{"dataset": "streak pictures of flow and ridge fields", "train_examples": 195000, "image_size": 64, "crop_scale_min": 0.8, "horizontal_flip": true, "encoder_qk_norm": false, "encoder_num_experts": 64, "encoder_shared_expert": false, "fusion_encoder_positions": "learned", "fusion_encoder_cross_attention_every": 1, "lr": 0.0019, "epochs": 2.3, "lr_schedule": "cosine"}
Rows from block 2 of the fusion encoder of a small model that answers yes/no questions on an image's attributes, named by matrix and row number. Rows with one number within an expert belong to one neuron, the router's apart. Each number is 128 + 32 x the weight over its row's rms, rounded and kept within 0 to 255. All counts start at 0. Numbers have three digits each.
Before each expert's rows are labels from the 100 texts, of 14976, where the router gives the expert most weight on average: "tokens" is the input token at the peak. Only what is clearly more common there than usual is listed. The data: streak pictures of flow and ridge fields. In brackets: how many of the 100.
# router: slot weights (fusion_encoder.blocks.2.mlp.router.weight, 16x192), inputs 0-191
# up: expert up (fusion_encoder.blocks.2.mlp.up, 8x192x192), inputs 0-191
# down: expert down (fusion_encoder.blocks.2.mlp.down, 8x192x192, transposed), outputs 0-191

# expert 1
tokens: "high contrast" (100)
router.2:166117185148110103118079100165133107122121180193108111142123115117102182166124096169160108131161112122100133125148133159176165145072089136081175160090125153163140169134129124121128173114091169195124135091078149130176154173143183168155113104133148223147138109133155154137166126112138172068093136079125132046143140105184183173093090141094185078176141085146119090124116093113165136151171121113151139086103081116092100096079147136128140200094130122172100095179098168130121136104144115169164095063148190149146108162130104129124183129102111119085138103164127082135193145152133143140
router.3:208141142193159172105083115155169164075159166178114106107159105149130171103143090158145097110109158113133124128076116147192190135066151148078098181143084144121143119157161119115091144127067150170142132081103178166151125117111141140112081131147131233166108164097100134095158150093132113118146140074144149086125135112171148125094115103056186076085143099151120138116118118158109124120185185088168156156086075071123079144096122144151094137119120096160148090153153154087150139105114133149143091112114168148166097109144109091160166130121108141051139126169104157147144173113197094152
up.4:139098106181156183163136121114144084122129177106100088092223139068134139090123089105121181152098090123117156139059085116184088143107140152147076110204145155194128075127104152164115126130150154129100059094189138148096163134115154124144118100104092086121108164115143126100117111041175131158164093134144146161095127153108114050116148134095152115086112114126174157138080122106098080100139129100133136104125129100118117152125154103124108131110098158156102111090206097122139186164095141123133051195133098132154109159126153141175160110101117181102105156119117190139058141129086072109
down.4:151133109102131133127169170152137149193192139129098151098103075094123181152175096107144145085132119164180133133112180153089168153151203129097125140084150158171157131139147151169146118122112121161152165142094106101086105150046123162133082106143150146121147048165094116106137117105177148150087133138085140160155200109079124155110158129107098117076205159195054127127075153168106162164160148135143174115161097111087068124099124125102144161119161075108127148168151124125090077058088136102150165068139183163074122121089165099124129159136157093102160128116153180137144110106110137121
up.5:148118102122161255129087118078155129109126149134106146132101124105137095076118074100117104132040149127090129153071143140156164158091170115114074109122108157162124111127139108104083149122097114181103119042140148139139121090109141075094111160145125120114098125109142161064149097101136102152112160124172131123078164174128118059160142112112153095100123102150156127137100129142096093105112102108150111150096111077152119110123133103128127142081103094136127141122079085083080143116122175149118080118128121140111141130167086114147119152127117145123139098105118248150099106139111103116
down.5:144132076151168157153114150091087124136116124130162116103127131106139132087114087068119228124100069126129147167156163044118090080138179089132074191056141119110097129109153124150200101121130123159147122135114185090084039138171157112134166142134167121157125111186106188138176129153099114110141125218076121116134133187097094101154149125131091141122116126106105108128117168129129132145102156107098158136128099145088152141136117134137141093097193137149052156128165121152093169098116095090137156140153137138132164163153150119178119127083153105064150083066117168046147128121090120151
up.6:107140134105124000149143090128105139124108131173105104114121107097128149174156100097120126127244091136143102115167159115161125138151100073132181099100143128165124166141122108135179088166120138169124139223111149066121113093152208131147137148131111149161115128186143137145140091160107138084113136129108099145114148133127123200156117153180141165147117127141130102123134154158154127167159138164092145103126125135077152123104160132145173168123115146117118128127124151163128124104186095123107057128172165138112138158132132120130132101112157141152140104126136000089144067119075119142
down.6:112155179142096136132079109163145067119164144138123144138156084108124153111088133157090063120155149093173114151118093145137147147128114234136142148142147176109092089137127148149096107100086097096133112081098170199147190112074141119188102139127118147158124130088165057121112176084123092156144153076134114140181154091155147145110111162129133073089085169185141153141147085114145145139155161140159085139118098105171090135121213118101076093141074139124161110109137116135174128152097129176193112147126169078111110132121150091111150069189057133078118173171112128189160129129165146152
up.7:101166133150127000138108098143130095148133096168125105098138100143109114143137104112100154122213094155127102118148130162146087123133103097107196087094174135171128179145137156153129129127124178147148126197111140069131094141160199157127146128112134158159100120157119130124134065145138162100102124134141116101089122140150116201110144119163171133127188146140111105136133126147156160159116145178090178098153136110102162119123090154134163171137176183119126132135126149063119151122160130132147097115155162147169122167143120146112150124103105150171129070096141030128149102144108087170
down.7:113125182155109141138124131152137078124166120141125129141142135141141149098097172142111047113113122089151105120128100143156174172135116219164131169155145143130103091153163138132081109124089130112126106096095160180133183104060119099164091099108111141159113106080143067131097158068112115127165140093130142099142176075145182119099091154120121074100107119194158154152204053130147136128134114134174051133090115147152100125111187089105091137178056134105179128139146126121171093159148135162173100153134137070100106112122160103089114101154079127081110193182106137213149117093169124162
up.8:167086131143132220079122128131167160049149174109075171125139104141114129071137124105110144092048118123138117123089105124162146147089165155137068178158119154134167110119172125106108118132088130142165136103147102122170152094099129129134128141133110188124122151145116090122077167052144105155187107126175156158065125104104148080125132114084140142084139115139156191077119148082086078108133150068145098157126107080168077155160130085169065115091097137127138098118102069110161162142125132130128129130152120104134133136109108153151137075088104138104116144168084212132104202079194122066
down.8:145129154147100130139098149112123064163132169165085086150100065125137179153136090104102130140135107139171148187169138123116118202073167123118174089117133081190104145154161152124130116143094138099092143087095077090133098120106154105129152145086104144159149173180154088114137098126177063151150091138064155082138085183141157081107162081139114106126190126091111117150101189099123146129147126092092119087124104090106084155129108117124151155085136143186137160130111096148072161117138081122161147116147171178104177130106133109188196175142114144062147058091122157068103089110118058133
up.9:177087175157133230118114075116185158086116140133110152138140109099131128097139087129122107096054175083138127101071080124156175123062164175110108140172061154164152098148136112083087144089079135189147131058139123171129116083062116119152087143145127156159089162066109152077122151083126116132164135105191105110119141117142156098150114097132174125111131116148179187113101094104095130131120120103144129192083092051151115128116138139152104162137085077159139124114106102100141132142088154135100088177114133163136110112134141120158106098151108086093086131146075176161083154113192114098
down.9:127166130102159093149127122102089129169126107115146109077103107109095178139123142077147152139154061153098145115179133111124093130125161063137139133068151077160089178095102133124194142157119168130084114165074115120086083126177160081156136128128117132097162136180109160143174109146166141155122153166056167082121132174144101116144168077128107097143117120073173084134083128117184127177144172108107165090134100151062143132156115153137188142090173132142083144138106099183058162098162077157136115122152145200118137109134164132160181171090149132106155074076149131059139142113050119119
up.10:120146094132103008179148087159110150156125119152132129094152125125113121171164091117151160131192152149155095116172094127129082088149096088116201146155156165164155208156143105116157134163151159164102144191092092109132129111185188191154123082118113113171159114175117140154073098114108165105073140146087103088086151131123154192101124088139134123171181144134117099155120146124145114168139163135101182124150128138146159132145096168099197172127129144130102142126122166156149126119189087104122118090150162151131154223121155118146127091090170150169173106149121043083132104137127138160
down.10:151127159123120157152120150134140037132182133121123106089157069099121153060129108173109098135086096134173154140142140093177139149122146169169110134099156183139114079189202140112169081071100105102122118104127143186120202110116164119175120144098072146161087099112090099159144139127126152155134131101119156117168179096183126130071134149099155074084157160115168102186123072141181176113146116135144103112098121168137120140100205129108088120145086121100108124134167141121140139133179116111193130158133125062119151137125182041117150081165063136057109140162113149147139130134153165103

# expert 3
tokens: "waves" (80); "source" (17)
router.6:106051156071106155144090181097147158130112108127159130080168119117180099135084114152189107150080128144095140169159106099155135132184097128153123156123137185143142113137051177123109114053197131219160171100173050134113162134153092190136118146127160154094156092124148101131110138118119090117167139129121166121119108105144107101130122135166146227168074159136083118108126092076148088120110109141111118170150205126185174132089087104120127093125136180118156107119105120111158089142105116054119109153127073146131121132096061154121105165123173168121169159124123154135087165130138151132
router.7:137061105087116110185123150142122106152114124098114105133144151109190082105110094152234112175128132112105104122106103156111126135160119142134131100140163167158146151087031144105113066098155102255144139120141070119080142117109122227162126136089138134115124124110122100129122130129120087131147145112166146066111132108122151141074123118104097190139105173160096162086126132080104138094092144100086149108126171079162160078080120091117125079153118122084172084089106120132154130159140137053118146126141096138126127150118026162097100165146156168117158155108094129143109155151144128168
up.4:120143179147068106111117089122147108095128156143093148136149110161109093140085134179119075143116185075091078128119107194136172155084090132121170094173097143125156128108106111085058160143116082139075121179092106147120130140135115084111123161129101088099075156145081086087143168116144113122084122048179138108109104051143140194075125097168147097178125064149142190102111070125102112104119129121163151068088124118177098171154178092124108116170094082143154131143110137134149185158163131138090138085110095107086143103071120130059128106174096164123089135133089116187095115118128124128
down.4:074147096166129145129131176080173139144087100160211144102135097095144162090154171072174150150107069138127170114132112107090123067181125121164118203115093128072154107119142131121197124086214059149094114143147153150080130093129142091124110102139170107103145144138130150143153117133129183145142136136159169194128065163121098119161102088133177179140139123102085086128076152160162135175121123130151123161147178152078140129085160097127109127092112107127112111159201170118101096132121113044163116125125070133116137138075122118160133166132148085165123110128136202114055145160115092130
up.5:122176091157122142105137153136139128050167163196093151146129125103126125153105143134148083103122087116108151160119090091120051107116118161187085128131179166141077147081122139143189114088149134144170121172113123141121114202148120071143123168164078139117150126113174116155081073079118107148117173155086135128123123112164154121128099162105209075124145135185192105127182088148134151133124120094141088102109113128118106185130178105098099149138162138102111189119133111159136149106141106190182145109191116047104118164089150135140131042089091076133062069161149123135147125142168108124
down.5:150109110104136113110149104140128149163076133126190118152181191118093156143134129083145127080119156110122134126131177137121123135165089107102159126120080085162175202117121119151146170202086109188140103145145102102133126128181099163113142145093206081098137134093080154154167129147057121128166149120164167144154121161138082170184118111127083139147113128112039091155123172101137053144134087122192134149119141112142099113106111086135162178099151141135112111108121145077114102075126137119153110049167060191122123142147079141162095177122217116152111094059139154146123093147094132115
up.6:184094114149109121120180121119140121147061180156100164166102065142109157135150095147114097116129114105106096115107111133116110182117098151145109093145140177106152129124094108045114126141090128140131077166095128109086120177104099106099112157204060144127108150103117095185115087063106084192087141087144097113132102099161163131127125065062117094118114073126160135064118080084107130140175099124113163099092119185120101176166184073155120112182124126105119119159123185168139150138141129174140099108137137128053133114125133148098129150081096067060061122173141103172153148124141087163
down.6:134073124145148130115153149112142114166078125197140170134106085207112140108141208077146164111094127170085186135145165104110121112167103127217091119104125111116085070152158133167182128137174087139136134099138169085123139118149175114116126101161220072057103168136091122181149120133193149103157107135116171197114117125087090086128147142142106156173084094154065124161126154164122082149118127112117156193159101145120127134080131098152135154140111133122119068105148082182115139058138101125122126123111082171130131117139117127150094176142214154153110100135133145130100106130100086101
up.7:086145106080176090134123080112177107133128096097136138081096137129146122153152161113099131074139131088138192150143230105129139109132148074136136077120144101171126140116140084121141153144137096076175114107130117103108077119153144093162098162134151172107096145119076226163086096102085126092162099127161096181122134187142098134164151111153159131135104164121079084191134129135146089184116118177109118134136125140098173088133110136157181110120126139162109160133084089127100142053130115112136111166155126143116096081130196094179141152056128112138150053087165097170100087104063094168
down.7:091113149084100068123118132167148132139154158105104043158140104096162100164087092149091143156097159098143070125144097187122171136127132148151181155154128161176151179169133135106111147124140066116117150102180143131167169121142142125127176124159107096147123150087141069105056152120114106139102112088153146116117125102147099151059132129135108141148171125125100173084140131136099103063111119140129096120114187091158152151163161115123152137188087081123162089177108102101156118175115132087050109057143119089135109216075141209049121120184152123090148159168118096145142146160097144164
up.8:122164136119106107108112140119172065031133087170128134123116078106146126137071143157127079133149117136120130139129112109172124122122140160176118068115146163153078120082155155138139119068117118081127101187112120149078129215115089074118091150131082140154101101122144157179046130154109167137142129093116162126146131104151117110133058163094165036117116130146205115128119128074149131146117083165140069098118120153093132135144180099113116163176117121150079121171114117149137104102104093187177114108102160059102088132107153126154171061120092048124073102175103100110154149149154128128
down.8:117121142138113208107119107129084106150078155119143114121144084136111079122083160120153119055141126111101085161188159122120060127099135083098140138106155080124133210152114106137156146137034134125122163159124069105096101132188120143148149163084124071098174102201119198081140101158090150076131144135125156116177112147139091113141164101108117092112131120137124054151104101098139090067149117130132189150179135110118098170115105159135175195091149200085098178152134140078114136094128064162121098157158132157126128098103134148156132174079189092113159100133095128092140144131125148106
up.9:154109183125108145158147135119199110126170160147096140142156134155097137108132166181124041147144204120074085137085072200160162193080113192162104111163119148121116094125113131083075144126139101146109130151107162178143162136059114086134064154115121107092083169125112106097164110083146117163100115064171125125124128098135164107085125074125127139144139055177147184123090050139073154090151133137143123132098150107136124143156179130108128105152098066104155142150124153126144166158144182126141158099123110138113110123083105093107166120143078138058136140132090134217160126110155102110
down.9:142073101123114098135111105077137123150097061149142112087120075115119151159137151067146171120158061173157147087163179042145044098140111109110151107096140140093090115129126095145180155121168095144115095117141136081080099131136162122128142172150141125089130157177069156134140102143171112167129117165103105116140118168121094140119150118110162138129147141097135123094121192101136148142127138110100124114206179099091192128081133083112149124046158145080076148140171157138062128100151116123157143138108090190112218143129126154125143196096105156131136090088193138095095122139058168118
up.10:136133139131082120136152102137186105073133101144057172126102122136125180175128124143107101136185096088116154173120115119199157092109119123131147086105135145093087156124166104130141105138102125118088086159090090134097079155147127086110076108118057163147122137104134140116072138090119149102141066126133161132135127130134128146130083178098183053129113144107199116125127116114129166196150121168141083142112120069060133106165163164077140176139170114192112175137118126097165119084128095233220118096126165115116084117111131124143160074150072067109120135173114095100125140140181144123
down.10:129097108115161231149142095092066087166121130148144153084203137135111133068107132097159169124113120131090108125185182098062112187135109111093122137103168033147114198087130132167161163163102154147112129205132141104163060139146115160117141131106149093132136126169084199098160113129140162084128098179114102098069098148126161122118138086110120085133064102116105057095148173129162099130111124124094153111166148091132128160134113147154194146100096130197123161164083121135089130109119133155100098090118129182144167164133174128165113163097167121110155094105128122123155109148087116114

# expert 7
tokens: "pair of whorls" (37); "turbulent" (20)
router.14:176048124095125128184126116150095122126158141120080080187122114110162065154111090126184150196155125115140101062131132199077132164122138126130147148141167160189148167097120178113124094131119109212140094149088131115082104127124123177153180126105120120120158120117162146088117165181153134169153147110132140094171107140074143174078130140103045156156140181120115140109147142129126206105111155086115144087103196092145155168066150121089113129126139122060135113090054157186147192155138133091126195108133099120153134157165125186124112125137134143105116129138097133113106161155156137175
router.15:174091126104080136167138140156100121139133093117057100200142112086196061157122101140136123180148144127140056079118082177070127150142143148126140120170147150202131166102108158133103098114120092176131085165083126137103122135093117190159141120117119093105139128115130108080119151141172110175172142101158130103157142108095142125081132120128057174146135183113117176074175131101100153090102125079122148070089163084166150151107181113123113134149101109094159147072051147166162176177131144079079178122123076122120150138135109192079089130157110140117108147136089151149080171164153120152
up.4:039110110145155145137110173082146122163124102088177111077117145106093128079134132068147148108097138161142159099141104085124104103201121093170086105131105126113105087126119086138125113095186133073099142131180158120119117100139165068108139109055102127145124069143041179158172121165108175121115085142096091158119112204128089095122198161128162128107142118083140129112100176133127114135135127153064107105141156121099165059122095175150155166065125129145098126108173083112056117126098114100132111186086149146184172114157131091144127133103133123174139090082163175098099148114078127141
down.4:164101121118087114158182060126098162125130154125126141169099138151115101154119132191153100150131157062127143130110095150118173050114119140101145132135097110132198132161123119101110096115109138189100120137134134136083137092094138108113150107126096117123172091078101064108118168101115186093172128075116130084159173097111135150104140156116108180159123152128092168167102078114111088070146125137154130115141144131225101124104123108149083123202051117097191120108200160131155135161118177050140139092145101115111060145118154147135136115168169143174130196178194090157148153134147179149
up.5:144108090135134119091097070138138130069088151124123113135122147122108145150163099119126191140127085113103116096109174164149153151116137133076120147094100159162158140150142115079144128146082113106117109121133151106147079101204123080133082150130139128123093073132137168103154134187073098097173120173120128128151116120183126089091153124064151031112164110072148056145139140127167135186118133122127159094040072181100116144144128084107158109087160109137056082139080085110078182059146058215131127148122129128145106155144142127163151116097165149108123085122109148096088148131109075165
down.5:125160092139090134155170177073178054143137178146065095092194103124091120136102079093155147142181063164136103134125135155098113141112164101185094122110089121135103102112108120163103168148125180153131130227111085077207167103155165137140173114108136139175136146132091173098171102164175133140149116178060124066171161133092134115091097115113129094140190142123144105128130183205130169138136145154120147143114075110086121085152153128120164098125166143124108080122105162118119106092097132182167175131158154153114161142145138125135116139106126099133107114063043125125082099123113106112
up.6:067163139115119147120185140115156068120145093175150115145165137115156169118112165101082102140149137201087106159096105162097083139149054117208166126173152170130083126090069166150119124122155150118113170178176087156158151172090171114161118122127041115088167092120132120148083121103122129169117159102143124161091114113095153128063108139143152095143090108128198116138083075140104166089148100142127103117138157061138167076121201130102133130149089123095157150135130112144086140134126176181124084107085165099104112104118081122098159056125093105152130140133139110156139069141096167062
down.6:141140149134074131143112147149160142110130179108107163177075133149147149069101161189160098135131147087145143144085086139125144088095142202145132140152139151131123096143112130087095144140144146136122078113176137174164181099052109106142089148141172104152118149057152031137136139093149136138141091053138167152159135080125162074127107115112138152131127158175104182167152108109131130116124127163171085124119108085166126124153128119155101151180067088140173092114125137136200137166112151213122118126125135075080124121096109136095089074161079132134089213180094148186142157174173109138
up.7:172119094158151058159095117154151122113134173173116127193131090101117104135161150101147118139166122163114122114080172170164105168090147099143175119114099109155085140147109136102162127124142122104143079113132146111156078179142172182163156082178176135135119159150117196056115102142103099128127148146156112118160083124199211163131151050142104104096196146175118080180131086134108154161158185156141148121130097139161173146101183138131178124107185111140089077095123160105139150065191158150107141130155114120160097161138148154169177138110141129058136106127086056112124096103123115154
down.7:126188179147096077152098158182085129115131153119105130152150112154075118136059132130125142072181133127107053106224157174143145120149139111113144143100193161185087175179072132148143158172061142125095180128057119140150118158164109178114186137130141101146120067151103146077109129113100161144112111156077170104131127145124160105092099136113086154131130098138090062106108177156114094086117101149125141050159148068115123112173125112109128123124147132180132119159110150132099078104155105133082126068120092080128133182174149150146098134131119099131098142140099126100165093200120170093
up.8:011134070135147147128135152073128125133164118119163112106143095092095148116132112055127157164085104178103110140110107108118059138150112101181110129073119130117057088104140082143139105099177179111107180153205122107134129158065174099117131104103053109129134088133101129186164145156147185148104114148112101176127090209118093099086151167168132092109139133093175166091083154156088104087112163176090097132121123094116146078107118141114135151104120086160113130131173066105059096150127133111109128168066164136156158108121106145120144109135132096188120135110172121146124099097103136099
down.8:134136177150089125112174120147100125092117140165156134183039155113122146107115125192156076142123180042133099148084087152081202112128088203097121141176088141117175147129126127130099103144112132108135127148150137152128156171080143097128100112149181181121112104047115075132109184107083171102155152093168143107129138064123151132138118159122097176156108166145078147129144117124137119117128119164166114117133095086170062097140137143153084134176090120128141103113142128136220127121122143126127153122170124066140086080171124138093113152186142133122089200201133136126114166069171167139
up.9:065166133127101151108173126110154073138159093171162129134165109106149166116104169103094100108146124138081138183113103124132040129117059152186182116138159144110042097092067160172105116110153144114139166196166093150120160161073174084145124133137064148098172065123129101167096108100141172159104133132127141151100114157094124127101099139143170115136090126112200121127090101143090116111126098144143091117129153121102123078123193126129136126121096142119150161170183095168077129163164143164137067088129179054102121094062098134081145064141094082164140148102132142162121120146099135100
down.9:144149153149098158125127148156179083082155147088110153182104147165130125119140155191157062131123184105130100131071072136126182146129141184136121140174117123179107106116107134090094133161118118135096088138168114181166174124061101157150083123160163131138115115066171081105094182082143102114129131083154145130131123087082167110087113122128137105162117124186106182171151111106110113098115148120166085151110103104169105137143157132141082138179057107088188103110138142135185147198113157174124142141153152092139072132103103168100110041209115119109080189184136143162130136159169137128
up.10:150145114135138094140101074170142128131134232086116117102141176204103154160165104181122123125163148090115142086136105135133141099119158104110167120089100095137115197127152157077136145129109162170126113161065150089109054144175147134143129142163127150177121139184074128091166107126081113087082161102148112159107126113158177187149140085122155095131174100127140110164117207131150160208140179150121170123105073190084133151111148126141178075067195089155089112159095114085120141132161089136115124153121143156128129081140084143154138121062148175111135120092128086123158131099106113175
down.10:160174178182141115204100065119106133080124147151143093110159127136086108147109121143192128119133145124164144160170147111101161105155184154086122160128142146175116128136128120151171111151099127172084173130085133116142148146125134136178167125074162180125150077106095113173101137158110117162169128116079210092152108140077128126092094126109107105114172082108121109163086162195136103173134139111101146082187090163131160092188137097169178132100124131112123152143157159061142075106103109051152157143140102078180149147167136178125120122120137068092141138172146165088143184114152141218

# expert 0
tokens: "high contrast" (100)
router.0:178129160184105090127101107135122157146134185096124068122166113147066135130149127175168085092136141125114128101126076148124168105102132156105129155154099078068158158138159157103134173103052165137146147114099149130127116156097182132138116127117175173112164160063133107124178161131118139120142061075131134097210038104134091129079108108085106107148172098142093198095113130140081103106090128151136140142127126131149108113088139163103060083168135130108166056133137117118183145182126155147139166132075136153188103175106110125108172174159118092080136125141149095159197128132169082172
router.1:171112131187112097117108098120125172156123169123128085118164096139085135115143122160180109088126123115126115124114092145104181095082118141120134193150096095050156163150167163106134141122081139102130137101114131132123118141076154129135137121107174154113190123073144122113162154164150130128161050078110156105223021097131076132104127130056068106141191110130100185100123115124095090111097120141161130128122127159158119132070145145094039073154132121085159041118147129128155145148115146165142174125083141142181088172112117131125166145147144100083128143156151098155173132124184072143
up.1:144098083054136248175096168138151080197146123160154104136097126106148098097133073091205116158064129112098117090084103133132083182057101115135082129127156118153091145129056127118092107139055158163130148095124133087155090090101164145146108129141101115109105162149127145122144144094144160181092163132129135074104127155117126072131150087104129101092145087111153144098106111077111149093084141120133140167106154089138114083062109096157135166079146078109140145158123137125079135136117167138089116107105136167164174150134108118136124127150054125077154130121101199181080171124120147136
down.1:150131133143112128124122138164028153103109156129178078118121092089115112173125066103125201109089103116116114146174134119137073071143144105111171177087149153115140120121146116133126118134133116094179122104092124082175090153156144143141176120085128133109153070140116138151132138138150136118160044178062068048118112201123118116090108156136105164115156176136026087197134168141139162149138103143106122093174139116131142126135147157144133139078139162069141133136161123102144162128133061031133102156122139154176145186140126107183104145098152136091159108101179138071139134120115167133
up.2:169129120186118158127100070125134143114110121142116115113123131130102134143092153105126166110154102186157161095169155154099130124107116103066142177132156161174074110131170116113177172124085200157117115167051170128106092153193179154146155173152098150166141125159162121142127060111141124115152130151146139114125118138152123165181121155075114051134132100133174091124129132112164179189184146115150119099128118190046129165133168100122118131083152151139110135134129193120051113131134120111139105103190143094160142139139141136205184090066084136131134119198170138079148145155141061079
down.2:131141164126136169144125139107143024212139129165121181074168140128126133034157193174154110099100144134133126131133132127093140211143123131114082131134155144093119083168134080159083117126097145211134174116139130174123158111116147126113082192147104166071098118152143075173132113083141148199139104149142147084132098109145159132120122079109157145139154148176119141102146067203149098098107143144113111175110105083101085142144109120139158163161153111161152116169179151118090124129169131068191123121166111113091147054139137081144109123076108132112116176155100126114142083105157164109
up.3:148131101167120141088117097132084159101085158156100187102143164106120116110140182092087157100133110106144152152105140105085101089193154082183124161127080143122109033162199131144168129173179051087085089144146146100133148142146043164124134150117084098126077089179099120163131130151084100139147122192091084153069124121153113105142106132108081134095143115143125115167105111166132064193167082100145124145128137177120117189139142114090107124136079136103120125112144087121120123124132092141126113206093114098143121046132114179167109091137167122164108162106130148051106133115134083121
down.3:133103160125070096173135125159144105238105110077126185152107124129117089119123140127123097105124170130132182125098134161130138141139106177134115166110177105072131110128145140146132090152103130138133097070119106149084213122127184097118072187068138097121144073088075100116156108087153131118135146070106116144130137129089145153130154133102102153134136087113034112161099131158161125146147165146184064099150119153117032136133127171117112125102095133109143145179104174162136166107175122051141118065154143166096109114117101063116193176144096126100126113173130084158173085127112158120
up.4:164153103136130168202130151127124153131127165131073155096163127162093146124138108104217140098136083158130115110140099097144116146088129119150099095097150130141105147140166160133116130183084170144060165147064146110124105106165141154180085114135073161189160179163168188168122091116107181185104136161102120153109170136126120106120114118084128089110153107106166107105142112112136179126128146086137158114093159133066087108119151141076176160061170122105135068163143171176119140041120072109143118111191135162152154152115104113192164093090100119042098113177108102120095142138096123094
down.4:184116162072201138100097142207114096159122089156142128156154112136144136085147146113152105124126141138122108091102124155110076115123119134124157154057058120213113105140142147150120104127070118152132135127141127113144129119106139169129088126181075191154144155158116142162144141119180139109111113153117103116160150138058178088117174082148115114091119093129076186131154061050105117125132164088149144160112092095113084153175127069119168138148141105205144112183098140134127092075185098061170107077156166170095112081086145109101158109137158109117088108146093149189166126109110083139
up.5:100101135086160001117153047140134084109104170112111172177165139152119182105148163134069109117190146103136138114115138144177108135107146068141129122131106145101116144123097123099151139122073135076136137123192107107158072104114151081111110123156158151139058131179070191096145132103055126090082169143127076128095116161147144186149138097181145131135127108175120116156101166160122114149086108115105133166115066185148095146176129130149135079119178128136105120098144108107136140128127123154119137092099156149101083102097145079159160142075172125157099084062112053131152094109099104104
down.5:101163169126090079056130146143122161135148138131094140202160152155080166175022147157105091127196157134143113054167130146156144162195103149105169076128152135118111182106110162166075143063105102103142168200091081142159075147089117124158124141132136047139120167140145125143091182111112112142114137125155150120092109126115123193127114105133120096135119087163120155122167085131111183112100116070125116146123195137166112201133132095130127158159085172117164132143092128100163144160147137161073147083116107145131081169124134166078121099136127116141075112135117099105184111178119119096
up.6:102123105125150052125104141148074156170108172104160140095162157102118082145112154146112138137132137110137142182168106119048077096168102108135105138123122100115157076169162170130193123187092085112167139148192094095157106076155118175112175141135162135127097128131070136144109110109073095140182142142117115134087090092083133083131151124115093143163120099139106105166138165149160059179118080122134152169177167201140120154181102066132097074154139136130133101078172135096207113143131162090129114175055100144152132153106098114150084107093177191130171113094116118079121133152093136138
down.6:094166200133086098111085136166080123172104148167079113173177112127084076155104069168099130151154114081166073112178175106167132132194093117114151142095131127156107175149151129114103127076097072103101150143087134124113114161116102128146155124089132136145125106127092134102189122099132138123104086118137169087172149126136116157094148169088074138137141118140034093118157075172137164117152098098140114103141166150101134173096125089141156154174096174104148119158095122065128114130188095133116131148104091202133122134106185179077128194141101100106051102110065111128180153155142165146
up.7:038087094113172038058116072173155132139158116132110161102153147143102196141158179147115152099180131081105119128124150129202093130100115085156125129154096115078116107150151146085131112132096140080140149131197116076142057098158126110084106136170131157128100112130073179132128143120100116097113181151135128199148136133133122157132131120136157098114089103154108104199108140162143106155128107123131191183102082128137103154124154104150126076086179105135112085140165111099112142091141150159121118143112156139145087080113145053126117130083187143126106090072120050086192110082131129143
down.7:097148140122083087084098114184112110098137079141058135191177107181144141200053142165091129140200145126141073076163140150155133152151116164056146111188129191133133188117135159170114172061085116121117148162088130096156104148190133084154157136148137094116149145166109113123094152167118109133047116069143158132127116114110124176128109114130125132183168108095119140112151111107093136125114108055151125158094184115159148164143211107106126170143152166095128096140093156100137152186166143176099156146127105112117121144119137175119099141096187148131076138157114102134190139161125120102